From a checkpoint of a small multi-label image tagger: activation gelu, patch size [2, 2].
Rows from block 5 of a small multi-label image tagger, named by matrix and row number. Rows with one number within an expert belong to one neuron, the router's apart. Each number is 128 + 32 x the weight over its row's rms, rounded and kept within 0 to 255. All counts start at 0.
Before each expert's rows are labels from the 100 images, of 14976, where the router gives the expert most weight on average: "colour at peak" is the nearest of a few named colours to the mean colour under the peak; "top examples" is what is common among them. Only what is clearly more common there than usual is listed. The data: simulated grey scan slices of phantoms with and without marks.
# router: router (model.blocks.5.mlp.router.weight, 4x160, trained with AdamW), inputs 0-159
# up: expert up (model.blocks.5.mlp.up, 4x80x160), inputs 0-159
# down: expert down (model.blocks.5.mlp.down, 4x160x80, transposed), outputs 0-159

# expert 3
colour at peak: grey
top examples: belly; bright spot; several spots
router.3 [104 154  83  78 126 202 158 177  90 159 127 184 132 113 146 139 162 141 128 196 183 117 150 148 108 129  92 127 137 135 104 151 110 125 117 105 147  99 113  76 132 137 163  22  62  81  86  91  94 114 177 169 104 174 128 112 164 118 162 163 149 130 101 160 107 143 161 135 215 121  82 121 127 134  97 181 155 147 121 117 128 143 166 126 161 171 119 131 155  96 140  87 113 169  76 183 177  89 158 104 136 142 174  95 119 130 169 102 150  97 165 130 144  59 145 116 109  53 120 108  89 104 118 130  96 102 133 125 104 118 165 186 162 183 138 135 140 140 135 170 141 145  89 185 140 125 163 139 162 126 133 179 140 139 139 105 163 129 164 147]
up.0 [153  68  54 143 130 115  59 155  94 138 111 135 134 163 144  88 145 178  85 127 122 152 136 194 128 181 129 122 115 122 119 120  92 179  73 128  94 115 155 176 104 135 101 126 144 107 167 128 189 111 115 135 121  90 165 145 148 197 139 189  96  58  86 120 128 102  96 137 137 139  87  86  89 163 124 180 113 119 161 136  74 148 127 162  96 100  91 168  89 167 117 156  54 108 114 135 163 107 146 179 127 142 172 143  87 156 104 108  91 102  94 119  82 167 104 110 165 108 151 171 150 144 178 121 174  77 106 130 133 108 144 143  78 175 120 113 186 134 130 110 115  89 161 150 141 134 188 137 102 101 129 154 104 108 143 148 117 163 148  42]
down.0 [ 76 144 131 103  64  72 170 135 101 115 100 151 121 133 135 117 137  79 120 107  93 115 105 129 169 150 131 171 133 139 102 181  72 121 155  91 170 106 105 186  85 123  99 136 105  82 107 172 135 104  93 100 166 150 150 114 193 147 110  83 100 151 137 134 169 135 115 139 128 158 152 138  79 163  72 108 129 145 108 112 129 136 177 146 119 103 132 106 145  90  67 163 125  86 103  66 178 149  73 107 125 184 186 115 151 139 149 149 110 167 118 102 150  58 146 141  60 100 142 198 140 103 187 124 104 191 100  41  77 140 152 119 115 159 126 187 129 158 124  96 162  87 125 162 119 163 146 139 104 140  88 141 158 120 121 102 170 131 117 175]
up.1 [126 134  95 120  99 111 101  59  93 136 200 103 157  82 102 156 118  87 100 117 119 103 113 210 111 133 209 123 128  97 142 132 116 110 105 116 106  83  99 138  90  98 119 150 129 123 147 121  99 142 110 176 122 129 100  68 115 144 171  18  98 174 112  81 163 129  81 135 100 161  88 182 104 140 141 100 110 109 109  77 168 143 110 105 131 119 170 148 105 100 147 170  73  92  84 105 148 153 113 204 111 189  87 138 123 161 156  85 161 185 127 146 122 129  79 150 109 172 151 107 174 179 161 171 114 131 139 152 106 152 133 217 113 147 124 144 114 146  82 132 152 131 152  89 154 153 142 133  64 150 155 139 133 137 136 134 160 121 118 123]
down.1 [135 115 101 125 171 136 124 153 104  84 120 126 175 113 123 169 110 137 126 131 144 140 124 167 118 119  98  84 142 113 104 148 144 110 117 127 135  93 149 130 154 169 112 140 113 238 177  79  93  98  95 130 114  99  90 114 103 172 132 140 178 171 144  91 164 127 138 150 151 114 167 146 149  58  91 154 150  78  51 117 147 141 149 118  86 107 171 102 131  90 146 177 147 115  64 143 153 129 181 148 139  91 151 133 137 120 175 147  91  86 100 116 163 115 150 172 138 114 175  89 186 154 124 172 137  71 135 153  45 116 148  89 116  73 128  94 168  84 181  80 184 109 144  95  77 143 144 144 164 178 117 161 111 109 112 156 173 134 144 196]
up.2 [102  69 152 157 130 108 135 135 114 113 170 151 112 197 140  98 161 133 110 167 177 145 124 108 147 150 115 100 164 107 110 161  92 131 134 121 127 129  26 123 130 123 121 136 170 179 138 142 101 136 134 152 144 141 121 182 122  87 187 147 141 160 118  81 114 132 108 146  78 169  83 112 118 109 104 118 107 100 155 154 121 114  86 139 144 111 118 140 147 154 126 140 116 135 221 156  51 138 102 126  76 127 232 147 162 129 125 137 111 123 158 152 114  79 140 103 116 122 159 204 203 153 139 156  86 136 135 134 149 153 138  86 158 122 106 110 202 175 151 131  94 110  77 134 145  51 148 154  88  82 110 104 133 108 174 100  87  92 157  68]
down.2 [138 104 122  95 130  64 195 129 111  88  93 139 158 144 157  72 132  81 117 110 118 136 122  79  97 160 106 152 120  34 121  99  95 125 133  84 116 127 104 131 122 117 120 138 160 135 140 178 119  83 132 154 111  96 127 124 140 125 190  91 159 135 129  91  80 102 153 133 130 132 109 173 143 120  82 113 170 130 132 142 165 146 112 124 172 111 132 188 142 148 134 137 190  48 149  80 176 124 166  73 146  85 137 136 119  55 175  73 174 117  92 169 144 131  99  92 159 132 147 126 191 126 119 110  84 136  73  84 144  89 130  92 149 150 126 127 182 164 115 100 160 131 173 146  93 124  99 170 103 165  95 157 164 142 139  87 119 170 217 167]
up.3 [132 123  77 158 137 147 123 163 168  90 117 107 131 160  99  82 156  89 119 131 128 176 204 111 163 209 113 146 102 109 112 122 114  89 132 152 135 135  85  95 176 129  66 159 122 155  99 111 182 174 143 129  74  53 156 163  89 137  46 104 135  77 121 149  97 100 160  84 146 124 128 119 117 148 161  82 148 118  84  70  51 167 155 163 141  92  60 129 127 130 125 179 114 123 142  37 188  90 102 142 115 105 148 185 165 134 113 151 138  93 135 131 169 149 169 148 134 110 132 148  86 139 130 141 130 145 109 143 135 211 139  80  92 167 126 143 131 151  91 106 134 133 122 112 136 150 132 178 117 128 169  87 157 151 113 121 115 108 107 154]
down.3 [115 116 135 180 128  81 136 124 166  65  64 122  86 101  73 104 171 111 104 165 138 143 170 135 141  98  81  93 168  90 162 128  91 124 148 134 159 139 168 148 188 178 126 148 101 101 159 135  91  96 120 136 145  86 164 130 127  61 105 134 136  64 126 104 112 176  78  62 158 154  87 170 112 153 168 132 106 125 116 157 133 200 156 136  92 169  80 140 127  93  82 170 121 112 119 126 101 114 144 131 108 130 126 138 145 186 146  89 189 137 143 163 164 134  70 125 133 112 195 135 122 155 130 177 143 135 171  50 121  91 103 126 170 184 112 195 158 112  97 132 142 129  99 104 131 100 129 124 171  80  81  76 122 170 144 131 130 102  94 103]

# expert 1
colour at peak: grey
top examples: ring; low contrast
router.1 [102 107 137 162 215 132 147 116 175  37  89  85 129  95  99 139  91  93 152 131  59 152 132 150 168 111 121 128 122 106 136 106 143 115  97 107 182 168 135 136 119  96  84 155 110 141 110 118 130 187 143 146 106  81 158 113 126 111 128 130  77 124 187 170  90 125  44  98  77 103 104 113 159 144 157 122 163  98 120 144 108 162  94 128 151 135 175 149  93 107 159 180 161  91 115 112 103 179  70  53 148 149 123 140 104 167  82 135 216 121 105  98 155 126  90 190 118  99 165 138  96 140 124 115 166  84 158 148 153 139 102  82 144 139 143 138 110 141 139 126 135 116 113 107 173 104 123 172 162 113 117 140 193 159 132 184  89  97  79 131]
up.0 [101 166 109 175 176 129 114 132 128 120 132 119 103 143 108 122  78 161 182 148 139 154  59 107 151 104 102  87 170  52 138 131 145 206 129 100 179 159 148 104 133 153 149  92 174 120 200 109 175  90 124 141 126 176 124 121 127  82 107 130 103  57  86 205 158  82 104 126 162 164 120 122 109 138  94 123 115  93 118  85 115 111  99  53 146  90 151 147 163 166 115  91 115 150 143 151 122 134 145  88  87  90 153 149 199 151 153 166 143 157 142  58 116 135 148  83 139 128 158 115 128  90 117  77 145 144 106 136  79 118 193 117 100 133 137  72 137  78  80 149 156 158 155  68 127 156 180 128 118 127 158 112 107 140 122 139 139 124 124 192]
down.0 [192 158 131  85  91 163 130 134  94  66 121 157 178 152  97 118 120 121 111 136 137 135 205 143  94 154  73 116  98  89 151 105 130 161 103  80  54 116  92 177 131 131 138 119 142  68  76 107 120  98 147 157 106 138  92 102  91 166 161 171 191 150 144 104 133  89 113 186 104  94 114 156 101  61 150 118 164 117 109 154 141 120 138 159 113 193  98 141 119 165 147 103 113  91 139 105  87 126 191 144 149 199 101 170 126 211 143 149 123  68 122 149 165 109 172  90  87 120 137 131  88 151  92 193 122 108 181 108 108 167 123 129 150 117 117 128 101 149  91 137 154 115 124 161 159  97  89 153 126  92  90 174 124 115  98 141 185 120 120 159]
up.1 [136 125 140 155 117 101 105  49  86  52 114 137 106 129 200  89  93 150 130  82 180 138  95 139 127 139 148 104 134 116 206 136 128 153  99 145 156 104 201 159 110 170  99 122 129 179 231 189 152 115 179  62 122 107 156 137 126 156 111 126 137  58 108 143 133 132 129 115 129 146 134 111 160  96 141 112 132 135 116 164 200 132 168 100 121 161 162 139 130 151  93 101 141  75 133 153  97 132 170  71  93  84 106 108 188 121  95  96 119 139  83 124 123 172 155 155 114 115 146 133 122 153 133 114  92 156 140 125 112 151 125 159  52  56  96 130 101 148 121 132 101 120 106 145 130  48 136 154 165 137 117 106 195 123  95 106 123 147 145 162]
down.1 [ 98 109  98 115 134  75 151 137 149 146 129 131 128 116 137 119 120  82 105 139 193 146 101 135 148 182 184 115  89 135 142  79 147 148 172  67 116 132 121 121 112 156  98 126  55 152 105  71  87 105 114  86 144 175  63 126 108 163 149 100 139 100 101 108 135 126 156 172 158 111 187 103  99  89 112 112 110 126 158 145 172 124 113 154 167  90  83  92 118 153 141  87 158  92 112  75 122 104  86 121 144 106  98 150 209 152 147 143 113  74 186 142 216 162 129 145 110 123 122 187 133 102 154  73 189  92 103 108 124 164 168 121 164 110  85  65 107  99 153 165 131 112 114  97 181 154 119 157 118 122 134 149 189 133  80 141 130 133 200 154]
up.2 [ 68 126 124 117  98 121  88 144 135 116 171 153  82 147 154 105 157 123 114 184 152  52  56  90 174 167 120 124 121 131 114 101 114 153 177 176 173 114 122 170 103 153 147 150 137 141 165  81 158 144 106 107 175  62  90 138 117 147 144 144 170 116 173  95 196  49 146 137 119 169 127 134 147 144 140  69 134 127 120  87 128 137 141 186 141 130 101 123  75 106 133 125 127 138 140 158 152 138  66 133 147 145 140 105 146 113 156  83 120  99 115 164 142  66 142 108 117 111 136 108 127  83 110 125 179 162  73 161 170 123 186 140  95 115  93  61  99 113 103 183  30 128 145 161 123 132 181 189 146 126 137 123 158 137 100 161 133  74 147 151]
down.2 [ 83 101 141  94 141 122 168 155 167 127 111  89 152 159  72 182 118 126 116 140  83 167 122 166 123 112 147 196 113 156  83 116  79 123  87 142 117 124 141  35 113 137 123 154 166  98  83 139 136 164 144 115 104  57 134 115  87 115 139 124 114 130 120 101  68 115 112 134 118 130 128 126 144 166 122 195  97 118 172 155  97 143 229 190  87 162 183 116 126 115  95 180 100 136  85 110 147 128 182 146 137 136  84 133 151 156  68 136  87  94  99 120  38 154 139 134 120 115 120 150 180 114 101 143  82 140 176 159 120 144  82 121 118 110 156 165 159 157  94 142 144 131 120 107 209 101 126 114 124  93 108  82 120 152  81 119 103  97 177 108]
up.3 [132 128 122  93  93  90 135 140 145 123 144 158 171 155 158  85  99 190  97  91  97 117 126 197 127 162 114 168 132  84 155 136 142 108 124  78 140 128 154  97 174 119 108  96 103  82  99 126 132  98 113 129 123 147 154 151  91 142 109  98 111 175 117 143 148 159 177 144 179 107 111 151 107  79 111 105 121 143 181 112 128  70  77  91 127 110 155 174 120 108 136 129  96 132  59  98  77  99 173  99 165 125 170 153 143 120 107 138  71 179 131 118 162 125 155  98 138  91  87 190 118 166 125  79 100  82  62 202 169 118 204 163  90  63 129 149 151 184 102 161  91 140 176  86  89 163 155 102 108 126 141 148 111 191 114 156 151 155 109 142]
down.3 [154 138 129 134 175 113 120 159 123 207  95 132 102  87 132 174 128  87  94 126 172 158  73 124 102  94  86 159 115 152 184 110 115 178 127 141 150 151 120 172 151  78 153  90 152 135  69  64 112 138  72 116 180  74 104 129 158 120 103 117 141 131  89 116 123 151 130 121 140 138  61 149 165 128 108 186  91  99 108 109 143 150 136 152 159 145  61 129 155 167 121 150 118 146 163 135 118 128 118 133 131 189  92 144  61  90 120 117 126  94 104 114 171 222 172 142 161 134 157  99 142 157  91 126  83 156 149 131  96 140 104  97 136 148 118 120 137  51  97 206 111 121 144 148  54 140 132 116 111 133 130 179 132 127 122 121 216 109 173  92]

# expert 2
colour at peak: black
top examples: limb; streaks; several spots
router.2 [144 149 165 144 120  97 134  66  91  87 167 128  97 152 169 102  85 151 119  58 214  87 143 138 171 115 145 118 160 125 107 145 150 123 126 159 143  81 129 179 176 134 156 156 160 151 163 192 154 120 118 122 144  92 142 192 145 111  80 105 122 139 137 124 143  91 125 100  92 162 121 114 176 141 124  88  96 146 110  86 144  90 131  92  90  82 114  90 162 135 152 132  87 126 137 149 135 150 158 208 108 134 161 108 192  83 167 130  95 157 191  37 116 134  71 151 102 161  98 139 136 164 146 177 147 168 135 103 137 111 167 110  93  78  88 122 153  91 148 148  88 123 122 186 124 146  67  82 100 143  67 100 118 112 107 143 126 149 100 132]
up.0 [134  68  88 105 155 114 141  84 106 121 179  88 229 123 115 114  54 126 115 112  91 169 146 154  94 116 153 169 147 130 154 119  29 144 114 200  96 183 116 167 101 169 109 113  86  76 162 150 128 124 140 100 137 127  72 155 126 188 103 159 127 123 128  99 140 103 101 143 121  72  94 152  64  76 131 117 137 115 100 162 119 192 143 169 132 141 116 181 152  75 142 141 159 143  88 158 130 131 113 148 162 167 111 183 108 159 124 182 105 112  97 130 178 138 142 103 137 124 128 157 183 148 144 121 134 139 159 139 100 171 119 174 103 121 155  82 101 100 145 139 160 161 111  96 194  99 134 162 115 133 129 124  94 145 178  63 125 153 126 110]
down.0 [173 132 128  87 153  97 161 181 130 109 142 101 136 112 143 172 145 120 149  94 112 134 157 131  97 156 112 143 119 142 170 191 121 148 173 164 144  80 114 168 147 113 133  89 119  83 161 136 137 149 143 118 126  90 159  65 180 181 123 103 155 132 175 144 114 136 153  87 122 126  82  54 129 142 163 125 166  87 190  90 120 172 181 138 127 103 103 170 118 165 213 121 135  66 114 140 129 153 155 113 127 169  84 149  80 161 150 169  91 138 151 128 176 140 139  91 136 102 108 104  83  62  10 131 118 111 133 119  61 125 153 132 148 100 110  80 124 171  81 122  62 133  99 181 168  99 127 136 132 107 120 165 132 156 103 134 144 126 148  91]
up.1 [159 126 168 170 162 128  73 207 153 126  96 106 122 142 155 109 129 170 158  96 102 163 174 140 124  93  96 129 135  96 107 173  84  95 112 175 126  60 137 124 135 128 154 128 120 142  95 128 160 151 174 132 130  84 117  96 121 111 149 180  89  89 143 112 136 115 174 111 129 103 162  84  54 125 170 129 138 128 156 120  94 188 113 191 118 151 113 125 106  69 186 117  88  64 108 158 102  84 135 166 118 145  92 111 115 189 109 179 115 131 161 120 146 146  80 209 138 101  93 136  99 171 148 129  89 134  93  96 178 150  85 220  92 122 131 104 120 136 117 152 115 172  58  86 184 124  84 167 135 108 102 110 148 132 139 135 146 141 112 135]
down.1 [169 150 132 163 158 116 138 147 155  88 105 137 109 120 128 125 132 119  64 213 185 154 135 128 120 144 109 118 187 137  80  91 161 151  81  79 145 151 146 151 119 166 145 139 102  37 138  86 111 103 151 152 133  85 121 163 106 139 149 181 135 121 149 143 129 135 156 100 136 131  87 113  97  88 116 135 226 142 127 186 114 132 114 121 205 148 122 144 146  90 130 108 112 128  89 147 140  94  48  75 116 115 177 147 146 129  94 139 127  95 139 143 106  89 122  82 205 118 153 123 135  81  75 106 123 129  90  85 157 115  57 157 142 157 162 140 111 145 171  97 106 156  81 106  63 126 143 143 120 114 177 128 141 178 141  62 127 158  74 131]
up.2 [140 110 143 103 124 135 118 117  86 175 140 103 135 120 129 163  69  97 127 109 141 170 179  95 133  82 115 147 137 191 154 125 132 124 154 157  97 183 118 142 131 184 126 111 121 152 118 118  32  76 116 162 112 115 102 226 147 108  73 120  73 132 142  63 105 141  99 131 115 110  95 104  99 100 135  73 113  71 106 145 128 141 130 188 139 137 159 134 130 106 137 114  55 186 114 195 124 114 111 136 113  84  89 160 148 138 184 186 176 139 111 134 177 141 122 134 159 188  98 156 154 109 153 116  92 130 131 197 122 150 100 185 136 154  78 119  91  82 111 141 120 146 125 135 140 121 124 155 122 172 171 111  74  69 159 140 172 127  77 130]
down.2 [201 109 150  59 173 132  94 145 149 175  96  86 115 158 128 173 179 106  73 109 119 118 149 165 138 183 119 158 132  78  97 168 127 145 130 113  73 137  82 124 158 139 100 147 148 147 155 150 139 148 109  76 134 186  62  78 150 164  88 145 109 111 101 145 170 147 147 113 126 166 116 156 170 150 107 152 124 144 112 100 135 131 149  83 133 121  76 128 130 104 152 153 172  60 161  40 140 109  48  85 138 109 127 138 127 140 153  74  97 127  97 154 173 120 151  93 134 117  62 114 143 118 101 155 142 122 174 131 108 146 121  66 136 104 159  74 111 196  88 137 126 127 170 171 176 136 126 182 146 168  96 136 161  93 122 119 151 116  75 128]
up.3 [145 106 152 148 146 117 166  67 181 137 141 160 109 133  86 115 137 133  85 143  96 171 114 121 127 170 172 105 123 109  98 197 126 111  98 101 118 154  98 139  99  67  92 108  69 174 129 107 102 215 140 104  95 125  82 132 154  97 120 156 100 200 166  99  79 198 106  89 165 165  98  99 198 116 103 145 103 125 110 166 181 167 105 126 101  96 133 103 160  80 159 123 211 133 156 114  76 140 136 111 170 111 120 156 112 162 149  97 120  87 107 118 101 129 167 125 113 145 119 215 112 136 139 113  61 112 170 122  90 104 129 125 156 111 129  80 134 126  98 149 115 114 174 197 179  88 123 105 170 147 144 157 149 122 130  98  91 147 129 122]
down.3 [ 96 113 123 225 121 162 163  92 134 141 134 110 185 149 130  91 152 133  56 136 123 190 123  94 147  56  73 112 125 131  84 103 198 114 111 143 135 158  92 117 154 107 117 111 145 144 154 135 150 107 171 125 186 104  70 115 214 109 104 195 117 104 113 153 139 129 140  96 128 121 143 106  93 135 139 110 193 137 118 156 157 104 137 110 121 118  90  63 146 133 137  69 178 156 139 172 162 133  99 126 106 120 127 121  88 171  84 185 169 154 154 140 112 113  98 143  83 170 115 121  70 118 147 124 124 177 148  77  47 100  86 144 157 137 132 140 106 133 136  88 154 137 196 160  93 127 114  89 116 155  95 136 137 106 125 161  98 120  64 112]

# expert 0
colour at peak: black
top examples: limb; noisy; crack in bone
router.0 [175  87 138 165 100  67  98 133  67 165 154 101 127 120 180 125 113 119 106 132 102  96 162  74 123 185 136 130 129 116 110 113 181 143 111 139 100 104 186 222 110 115 106 174 196 174 121  88  96  39  58 113  98 130 153  87 175 153 128 117 116 106  10 153 139 163 155 142 136 118 116 185 159 120  87 152  78 139 146 115 130 114 119 130 127 137 182 103 128 158  98  82 127 169 158 102 106  93 110 115 160 122 115 157 168 123 119  98 128 168  72 169 123  92 122  76 158 164 140 140 108 130 165 161 117 168 157 154 105 105 169 151 107 162 149 136 149 128  85 110 131 114 121 114  87 152 155  88 146 132 169 123  96  93 144 134 116 153 151 158]
up.0 [103 136  55 153 131 152 145 130 202 108 118 146 148 105 148 138  67 131  81 142 193 159 106 166  80 182 101 115 151  53  91 113 105  93 146 116 111 118  94 143 142 203 123 165 119 178 127 121 157 119 138 205 129  81  57  89 127 133 146 111 126 144 157 100  98 129 145 187 122 133 147 139 147  90 118 132  89 136 106 115 135 164 142 177  55 122 102  90 130 107  81 167 148 104 170 119 120  95 131 197 107 101 154 141 157 161 112  91 104  91 120 161 155  83 125 141 109  76 140 145 178 141  83 120 116 154 136  83 116 136 119  95  95  78 143 151  55  98 137 143  76 184 156 111 124 133 142 132 144 127 187 115 107 126 185 169 131 123 190 149]
down.0 [114 153 129 152 111 103  68 121 217 109 130 140 163 130 138 123  93 137 121 157  47 148 147 115 140 131 124 104 127 108 154 127  73  67 160 181 102 139 128  53  95 134 133 133 117 186 128 134 119 112 120 111 150 139 137 141 130 148 188  81  94 172 140 112  98 153 118  90 153 116 112 180 147  88  62 159 188 128  91 148 121 194 186 154 143 146 108 142 126 152 136  55 173 103 152 129 135 124 129  74 147 103  82 144 131  85 140 132  83 133  67 113 108 157  87 124  57 155 200 162 130 125 146 154  90  87 104 154 104 145 151 160 173 134 126 122 114 122 126 159  85 137 205  83 125 126  63 119 164 116 120 126  80  67 132 135 137 140 113  78]
up.1 [180  83 117 183 219 127  92 104 131 143 140 153  95 153 125 118  92 160 130 118 159 146  59 125 103 180 197  88 149 154 164 171 130 163 130 113 125 106 112 149  73 166  74 104 140 144 149  82 140  44 156 125 107 100  73 137  77 115  95 101 118 163 139 131 121 106  94 139 110 101 105 169  56 150 123 102 105  62  85 114 154 138 115  91 154 146 121 119 122 131 116 146 133 135 136 155 110 150  86  99 132 120 117 189  80 140  73 113 168 161 118 179 149 108 143 115 165  92 190 178 116 169 123 133  98 126 115 165 152 172 115 173 141 156 135 144 134 102  84 156 153 108  85 135 120  93 120 125 130 147  90  36 167 175 158 153 117 119 171 163]
down.1 [146 140 117  49  83  98 160 112 102 124 117  68 130 121 128 114 140 143 100 126 135 106 141 101 136  93 114 135  71 102  91 129 138  89 159 169  72 161 140 164 113 129 168 145 172 157 113 140 148 162 152 135 136 171 138 134 133 120 155 140 124 106 178 170 106 118 130 124 103 119 108  50 141 134 136 146 125 162 152 170  95 118 137 133  33 152 109 143 126 134 132 120 130 152 175  94 146 131 206  78 110 128 153 124 166 174 209 132 112  84  90 139 165 134 167 114 122 144  99 142  85  84 119  58 129 122 148 111  96  99 135  95 162 128 144 144 128 176 136  44 127 112 116  55 184 111 130 150 112 146 141 103 140  85 204 191 158 140 158  31]
up.2 [ 97 141  93 124 132 125 141  97 107 150 118 103 190 138 112 160 100 110 104 124 148 147 112 124  80 156  93 115 171  44 129 117 115 110 166 105  80 186 182 165 164 109 186 139 142 151 128 192 153 147 188 152  53  95 115  58 141 110 125 136 107 121 102 194  59 134 113 123 135 135 117 145  91 130 110 168  87 117 119 180 140 129 132 129 141 135 130 145 156 143 166 171  97 123  53  97 155 117 136 147  83 118  93 168 116 206  93  92 149  96 121 128 133 138 179 155 163  97 163 102 101 127  86 130  88 101 153 142  67 160 123 218  76 108 170  69 106  93 121 136 137 159  86 120  84 152 120 156 123 126 172 132 121 162 180 131 134 138 146 146]
down.2 [106 156 124 114 156 176 116 132 101  80 135 149 106 124  95  95  85 136 133  84 113 113 140 161 118  67 152 144 167 146 124 133  54 118 166 114  83 134 147  68 110 125 129  69 127  75  94 114  87 175 100  94 114 215  60 113  93 169 209 153 154 127 107 118  98 170 143 173  84 117 151  85 122 102 158 103 183 106 156 157 136 142 134 149 163 197 126 112 122 202  94 131 185 137 114 165 141 141 121  91 145  85 139 126 111 103  83 149 115 143  99 129 152 177 179 146 121 143 112 140 191 126  95 155 145 111 116 109  34 107 138 110 174 152 126 147 123 117 170 120  97 110 197 150 111 116  80  86 127 116  97 113 112 117 146 135 153  91 161 166]
up.3 [114  91 111 151  98 115  84 127 100  78 129 111 144 138 133  98 221 125  99  61 192 123 141 157 115 198  83 148 171 150 156 130 127  92 132 213  87 133 113  87 143 133 106 121  92 124 134 146 100 146 133 130 103 107 161 113 146 148 121 157  98 121 140  86 141 142 111 111 126 191 129 106 134 135 141 137 110 132 138 102  99 185 121  88 128 187  76  79 118 129 121 108 117 134 100  95 189 124 180 134 129 144 225 105 114 109 100 129 117 152 143  55  95 132 145 140 143 161 159 103  86 148 131 147 124 134 117 136 144 154  36 113 140 121  86 177 137 219 113 152  62 160 107 153 130  81  84 169  75 106 120 133 141 171 182 132 128 106 130  84]
down.3 [135 136 125 162 138  96 136 141 124 139 123 129 161 143 142  92 154 117 107  76 112 105 169 118 117 133 177 151 124  92  78  78  70 148 175 112 107 147 107  72 133  89 109 149 177 164  48 170 134 140 107 131 135 159  65 122 158 166 105  36 123 164 138  62 117 156 127 141 144 111  83 201 194 140 113  89  77 111 109 137 188 132 127 138  59 118 144 123 139  93 151 146 138 170 123 131 141 122  95 151 127 159  97 131 175 108 184 175 114 127 162 144 173 164 122 164 103 117 121 123 176 132 152  91 105 122 137 149 133 144 140  84  41  72 141 142 125  37  91 132 154 123 126 103 146 144 183 151 135 125 124 117 169 138  79 132 146 102  72 172]